config.yaml
arch: "unet"
model: "image denoising model"
dataset: "dashed paths with two dots that lie on the same path or on different ones"
train_examples: 73750
image_size: 40
crop_scale_min: 0.8
horizontal_flip: true
color_jitter: 0.2
task: "denoising"
loss: "l1"
noise_std: 0.2
norm: "groupnorm"
activation: "silu"
weight_standardization: false
channel_attention: "se"
widths: [64, 128, 256, 256]
blocks_per_level: 2
block: "basic"
attention: false
upsampling: "pixel_shuffle"
init: "trunc_normal_002"
residual_init: "zero_last"
optimizer: "muon"
muon_scale: "spectral"
lr: 0.014
momentum: 0.95
nesterov: true
orthogonalizer: "newton_schulz_5"
adamw_lr_other_params: 0.0024
steps: 6700
batch_size: 64
epochs: 5.8
lr_schedule: "step"
warmup_steps: 200
weight_decay: 0.05
adamw_weight_decay_other_params: 0
Rows from block 6, named by matrix and row number. Rows with one number belong to one channel. Each number is 128 + 32 x the weight over its row's rms, rounded and kept within 0 to 255. All counts start at 0. Numbers have three digits each. After the name is the row's rms in percent of the matrix's.
# convs0: first 3x3 conv (model.mid.0.convs.0.weight, 256x256x3x3), inputs 228-246, a 3x3 kernel for each
# convs1: second 3x3 conv (model.mid.0.convs.1.weight, 256x256x3x3, transposed), outputs 228-246, a 3x3 kernel for each
convs0.49 097:206072200135187146148170154161134110086139072153071106113100143105139140099144171130134100150120183104133110103143162152145136087075086167089096113070107075077044120165135108095132112122084122156100170108113149146168097167131095125097122090143143109138128135120115114111124093110129150091173088102118080162137097121085122155153081173162141159119133139165159140135156146117147137101107139092157067204104137102091119059106107115084168128069138169102106173121132124114115124072190115173179104135081090123171183159154
convs1.49 054:112138121100109095123142094143137088155092125161111118109196135129122165120200110119131145134116152151104063127126152078165162141092083179123167204145123154165131137111160162161194068102145103116161157139197079063153133157136104138119099151107114096156124127141115145153171112139100109125109147164162096138153198131129073117093124107119145077088174204151104111143181123142194138123186097117128179109109149159121113083126155136115128113101136162119100136167160089127164094122179181093117134127110114142162096156147
convs0.50 102:167117164170140135083152133127198092156090106103045110127107127097117117143128073156067152159100159200140158178094063086089085160102111106143095109103083107131138165128116148083149156132108120211138099085197135096119165121182140185155132118146113121137152110148116163132124141112077074101113140101132145128124088091090078029140149146121139116119139149122112133115112150097112165135156112125131164066194133130102134104116189122143155139126133125146153163101149129089126117094105095083156138132090147078175092104135
convs1.50 059:164067155075210148196165129134149127145162190108084089180141104161152175135096113119202139070147045058152077103154111115121110229161070139175148103142129129097098119172146082093121055087125164119107108155175121127122108171138109130128111165055147091148188135107111105118163119138091142137140134176157131146149124125124097191072118150092150158107070125084112153142106108134139045073120128103120154086111175117141204205098135124166080088153110130156117075133147160126116128069145119148107162147107115206149177133106
convs0.51 093:101068083117191104159068129126117120152075146182136105175095086106100190158133152096219112108140074166111127114117120160115163129100136152104144118115103097141175129133111148087084196123154102129073123134108123098119160118133182143115128121130105090148174153158187115175134178151173113045156204150084167104088097073178099151185113192104142165066110161086124129134147110131128101154059132172151130154125111123130131189189117147069122097123124182139117162092177138163112138189164135024135075165109111111126087107135
convs1.51 047:126113080148168119123112106115155087088161129164059092115117095099171068075136128095122138144156096138090168166125165127079095066144049088116182093161141131137121117157148197227129174159135131154148169167150146158116100105135151141167117151164150176084141161121121210148113102064134109077124135153136127132184155122144114103095129147143160165111117136165123119197172089109161150130089159145157146132154159126075114083124052090092111087072093161114100153206141126142147123127024122064091153157109131098102125118193
convs0.52 151:165136140172156141166136125179143171153133210156158160149188131133150136152172204180105187123131145130114176164138139171160142155139145155161165167134145178139162132134161122152136146150137142179145139154168136135167165158150133145120144139134148119168153136183157156169158180132139141162150155151171177188137167183139174183183166157158146134153134137123143164184169171156146184132117128126148102125116183157143159187151190140174179170145134169141168151147182184160188164150136137198163134157138150159149142155111
convs1.52 318:143163135138159159164171147110105113110102109102107118130129137145128134131132128105115113111129129149151131120122120120125120133118127137160131149151149132130151107103100115100094108100106134129140128121125128126103128115126127133140123126127146142136132146139149134140132125128129136125147114134117120117113115125116114134167159161167163163150158157113103102097092098108105096127126128140127128121127132166167163180183168177170164177180172177190174175182162174180177180174167179193189115112130116106120117114116
convs0.53 099:059107141129120161145160135134121119133140113133123176157113118087106098135210168157090131134132154122104126116181157094167173160126142144140095125140144082144136120122129080067108086132150157111134137087125177123183108131065096119135125131175126165157117137100118131054171153149128128122116200108178138098129073113164107148117075131081123131126087081187115150153153121185147113185152152161149095099132070163125118144099091119147144097090188094069121131146115113147126120147108108099105119063156183121158119142110
convs1.53 064:176121155137118141169105132080074147115132142118135114148145132143126139062157120114134059148127107105141120077121111101132082106124128110101089101116090145075094149117162136118112097086085117151124150170155148118155086108137114191103139126144174144123084127115145137195121113117086127133091087141162105138103131190072079163159093116104149121124148129098116169117129097094110130121081155140095158124130168136053154107099088161150078126201129135183133128155154149104161148128153161163120167150085123113181150132099
convs0.54 091:131079123084070127099094075083082116087084164119163153122146084192097145194147156087125139197229116180162104108056121140041143148095172120159135128114126102077107163099147106134122102100076163146096101088148124159143129117189162100096142161214122093148106155132127105066163112092101151180114096174084082150090141167112136119126129126140104170169182126107150136079144119069157144072167131175199176120103118114117177111141133106127146108154096113116134142085127114061099075155132072116134150127120138158097123138155
convs1.54 050:128097126177170111158125111091104111117180154131126135068128104155143075105155125118123143047088072074078160110106117126161133139153121112090121114118051182125158145091200144173139135096118152109084147127147173101136152129119100128077074096111133123163126115119148105098092092151120106110147162117168145115112107150152144141141131134157131149098229105081159170090132051177160140090170140127084099121091173115126176099147137085171083139088100100100032166176109115111157081085160080120128105161154130172125103127146
convs0.55 093:104076082187180123160091088125138091150149127124064097131162145156103117117142089100110178112135091135164140109111098133160159097103159120133155186153212185122121160100080167112123127087151107157140175127084121138095083093065085101155135159104149075179115103091109106136123107091149105041092149065222136088125123115140134131104105156103157164154107128126106132131155132085150095111099115155103180069114105184167074125110164162157137121122136117098120120181111111131069112137144153108124139160110116068100128094130
convs1.55 055:106140134119083110113186180125146069116091069099149106173112117129148106162122120117164150144141111142085085099142110080139122150110085135132131111104116117092168172140118135111123140131057151083107139197076130080099122145111070160125098168111117180118094152168151103084158142141131163168172129151109122118144129156127149114128113147093136153120114118141152187130160101158098123153143094166146119107108124107103115125150123167151083142136087078063105104113105140139096112089046107102149159109146151162142180150134
convs0.56 097:125137090093140167086084159020146080048223088082104137027110060106109072107151124121119107203124142164099107172152119216138111138086160132076171097190159119100134123156109142139123123124113147065133139181146151143140128147214144119162102037163084090103092123138096125077117107133097063165124175127143119199124117095134091156130117068172154127050100131151167130160149159118141170059138070088107122121145122155116067120225088095064139112129125160132144137102130110092224154102098129160087087110077156121121161094094
convs1.56 045:129157089154134089134172142118155179175113111130190178122194021113157120131098138142157165110134099153161194106095093112130133050139154110192155089167139055102132167085120131145136151108135116124081134115112155119102091151144150114097081138145101115088097118091163025084121117094151209131134136158187123119146162168171147138128176126129112117135108089141168090172097105128136156120179160146154160174200126121121149072111139105154073107104105061105082139109139167157114109171119106186146114145145159148099126115109
convs0.57 092:158097142129129150093086107130158175143116103102075085171115142077095143117121119067189142113132153074075117159150130131150096132130115145131130170100089111141173109141101150143127080142103123118118143095150128104179128129102116084123154105128118105113122150134145154098124137097160105091116128083098113126047114157112143110137133181141124079162178096140167099161165122100133164097174092121141158098153151107128139125107161121136173135087131067120086127217172096134086097097051151092116197123117146154141124114110
convs1.57 047:150103145095117093156134151108112122082109111149111131128165130103143081108199082148059152090153127091102130147097125105125124100162070093176125129070128101138121104142159139107152135172102132154195131090164122098101127122107120158141131126142131145138152163136117137071149119136064110065164141164076113132093105189176154174151106106155075103093062133105180101157128108141155158112129108118122110168107120077132070091139094084089115113133134120117145101148119149148110170116137107101095158178151096144155162129122
convs0.58 101:090130106161156135151152068101144138093126116140175128134063099139078178137133114067205144152149129150079062031182100160170064127138177148103120196116113182152202116109104111155187144088149119144107152120135149177107098104116108160126152104143097087111138121125085136114142138196102134083147128114076152085089086138122108178120086141125108137187120148146126125109131122145110129131118115148132097091092177083072133129100101160130127160116091176085083147147094141090168156086115144126110142109188144123161170167107
convs1.58 056:132072109191104154183158152113089120109095164087109120161102133087183125150127166115083120108113136137101171065101181188176152168114130103114109177202109135167147140074126137093094114171155141126089198171095104131123104092126050124171137147164087162123136166104080165148141071078145101128095125113066172095104116153111078176179149105187123109137142129119118139103168129120135129144127117122172154109078109166154168177143118064105120105095100174140131127138096119194154070132109201183093103087121072105133095050170
convs0.59 101:112172125155128097133104159188078115155072145109129068085155099133166159146175126116149149051076152083101100171106076138151038130116083182142119123136108122175109131115135066155147078118122105090072104095155084131156158123109127122123100065153118103113120127161152149203163102136157174089127225144111187151125174159119112146114149162146081100206113154154110156112108133157083182163130099142074109149150085111106178156167148136103126101124129095100181148125096184136175122133115131143117128154125123073213131093121
convs1.59 060:129098137109111133190103122152152087079138097145150114124123151102088188075128108195145135080155159171110150146081142149142109136101109146094080188170125204073176137081155144120119184130139127115074118071146164147155103116110126148159112142145079181130115145140159152078165120105145113136121129123107082103124124113138133170112143122061197129165160104124129113108129099124155120090064080091117122117153135144164113133095116084114146095097096144083116092154143106126183141165119105130141148160120178112107094089193
convs0.60 094:200142084157128097146130142164086125133166099082125095111216064114107156130119167097061133127098115142141167097143154134170148093124080130104105104132180116128126116095206154138127114135119144149150120117126156124171152120142117098139180147056173105133136137111131117100099061128097179076146098190082119138158165131126150100165110143097118157078129113107098163123133107161129119095124070144120114155134065137099126129106134174166101107130115157115121189134118112093169173169107185088120084146129101118128128154166
convs1.60 050:116146131117074107173105092139125063136092099123118089129147136139145121157110113179120176153208133143139113139150096089132133110157116134144153091096108124150161081177144127113146136141121090114152151128156129060116148118164088119186131125158109117126084086110144093113095084115145129142152165122182116094119079164125150124069108126066158107067092107140141187157116241104155158130106097086131121098169142119107115106095130129162090091104113130160135099123137120089086149055123100109100132158106156122133123116123
convs0.61 091:127155109091111133197169097115124131163099155153142101110149106177097137113100139109143139087110165128136126141115077117140117164114065189159134100175104122078138119102093114107139144098193125132171127084103156152134063112115094086091147139109117146137076155167132138068174125141166153111067104141097064138060115105080153073065139114117163126128195115110113078100116074119134081128121086214147137146109193139140107137129147119142144126104145139085069098149145129190147193180099158189095078165116130107104118170069
convs1.61 044:187132135149066114113139126110128134182112110136101169166134127067107108088170099089157128109115185153128150171121129135115087136184066135145162125144098111137080112092158111202149144209167081124057144072134117160075074114130136168106085126159135155140076131100147099083075122147119149151093118077101149141159148170190126152119088160056093148081110177099100145168144150138162099109097141165099094167085114153121110141094079133134071128170137115079106150208094130115129110125072134076101136119156115129167134147123
convs0.62 095:100132187106128196072168105106128119137148063101125081080116109158125062079109122177140169122091167210139058132095091164091124131118106112074124099169129126125181108101130127164110111184124136129116133085138120167111123109098137150164178132080105096146141111109142144094107129097064144149140063137125067130119149116109140185059113084068089190168123167057144159120131148083135201150181174187085198126100135044110134111171162202145098141126111123087131152133141070108108130139106110081140156156098111164123130103106
convs1.62 052:088132108141071112130183120134128092131106137100104077114131168142113160158168131163161166125166147097119129108130118167119158176109094137166090150020114106135121112112189120078126145140170131133072119148153123144097142103143134146076096180078152108105151153138099123098161146142126121145112133104133129174106091140147156146123157110075112131159073150108098188143116102156113101038155154138120154120110127121112137078099131087174093115117121095119101106132117084136135146157113071082136174120109077133150219115165
convs0.63 099:147146142114208108105108132120184172121161094087122043124077108179103161143185103101117086157150096195163111152173147059099184062114165135107115122110136143137131170111148133121153072139108171152090162144103119112121118191223062082135190124112124113125073109138152102120169147112144137147104103081183135157144149078107163096170175127139118123071166172159078153129153158147112099146047114209063118161134094121129070006120124107142115153128124117132114149113138085105079164167062063117118103191131091121111099144097
convs1.63 054:124113129113092133191121089142092152082116075128083172103104110116072131140160025132161183150146149189123192099134141074122092091120066124221141085119125145107167094102163138135154130103091084125171075063094158107086112101071137194167120219201123113125132139135086136093125144150123118102148151114127142168170210160096104134109127135139092095135076161170149146124176185132137111182162110140170130077151098134127161134121124194164087141143141130109097115159102069090161117087139176169140112137130074102097117090139
convs0.64 096:121166140121101114149119140110107130115106183098146137113167131118113182101145085116125163110167119072194150115140134126131112120143127177095128060125131133085122162105117131159106128119166103118107117150162145147118104134156139128122112124137097133135136104117110131145148111069143105110110124065179102138113089132105114077163122144129101090116087140181126127097119123154174168127152109127206127121125186140150107158163148117132160109115189105164062146101183147171076161038137100116144105157103116132085140181180
convs1.64 064:075153129080124128113073086076101161140149088159143162158134103071088101088107099121088136157095173085103088145090146097082133100149060074167090148160169144115086146151158164155124075142066156116158111128133134100146110114126142156136105148221146106071060126106127147126197103175188196141119154170168183135063160116113157099074121052135188128090160175148137135103082149141136080117146145103109076123133157116068132107138118151181144137191117156139128129118107100115138085145101183067047110127149086177168122099125
convs0.65 096:144140174137098115083106130043088062144151073149125178131146092123105151149124116136110123104098129136128146138149127121080117084113141049073072132120083114125099126158133084084094085125147144139124106109129130159104157084076095130078104133144146133110146141186116079127139177131173139179171019074107110126121137164104103092133138100126154158089056112123078129151110091116107151142148184138163124047091150155112149099138138088115082112105158104127118142106187162104102159104160149088086226114192159094169089106111
convs1.65 049:073112088128102152047078122090120117128122122162144135088067145126106120160150090102128199081138123128084130180183158080130127118054122123150092143136120103135156158153105101156101089106118166153084096108160124124117122156086174166114184132125081125064112092120149147114102094138082104094132126154132146146120087120130127143162059132094124132108131134095159126123119197130126121118143086086120105140110062105115134163060119122067115082128132138137034080116131087090103091118090129097093177126133079166076100101172
convs0.66 098:112105099115112141102167181162164107158140141097113153190098118117072158111106106221126146107112162125153148172125103110118111086079165141190107135168150127080118118134141113144158126150071133109214112156079144118096107104131124138119151186180158108138129127094107166118171161109088130122146060171137093133073085134126133160082096153126099114136100139113118095134134152134108132066091113105145108107118077127150158153140155124120166121130116066154167130072096164107079145133150132113106158149105102108117131153142
convs1.66 062:054116135103146104126090106111092139093127112114146079148142074067122165119118155077119110134145138148093141105136147125102140185146146137168153178165144101112115149154123076127103079091129129136149158133132083097093103079130092153142122144114117132125171066118161120156077189077155121136156116135127125125148077172145139178156169130125142166089094093124138149130168142129156087187131094159137118136147178132175118136104099116100137120119098151087193157151092156141120147113122115160096135152141111117213149155160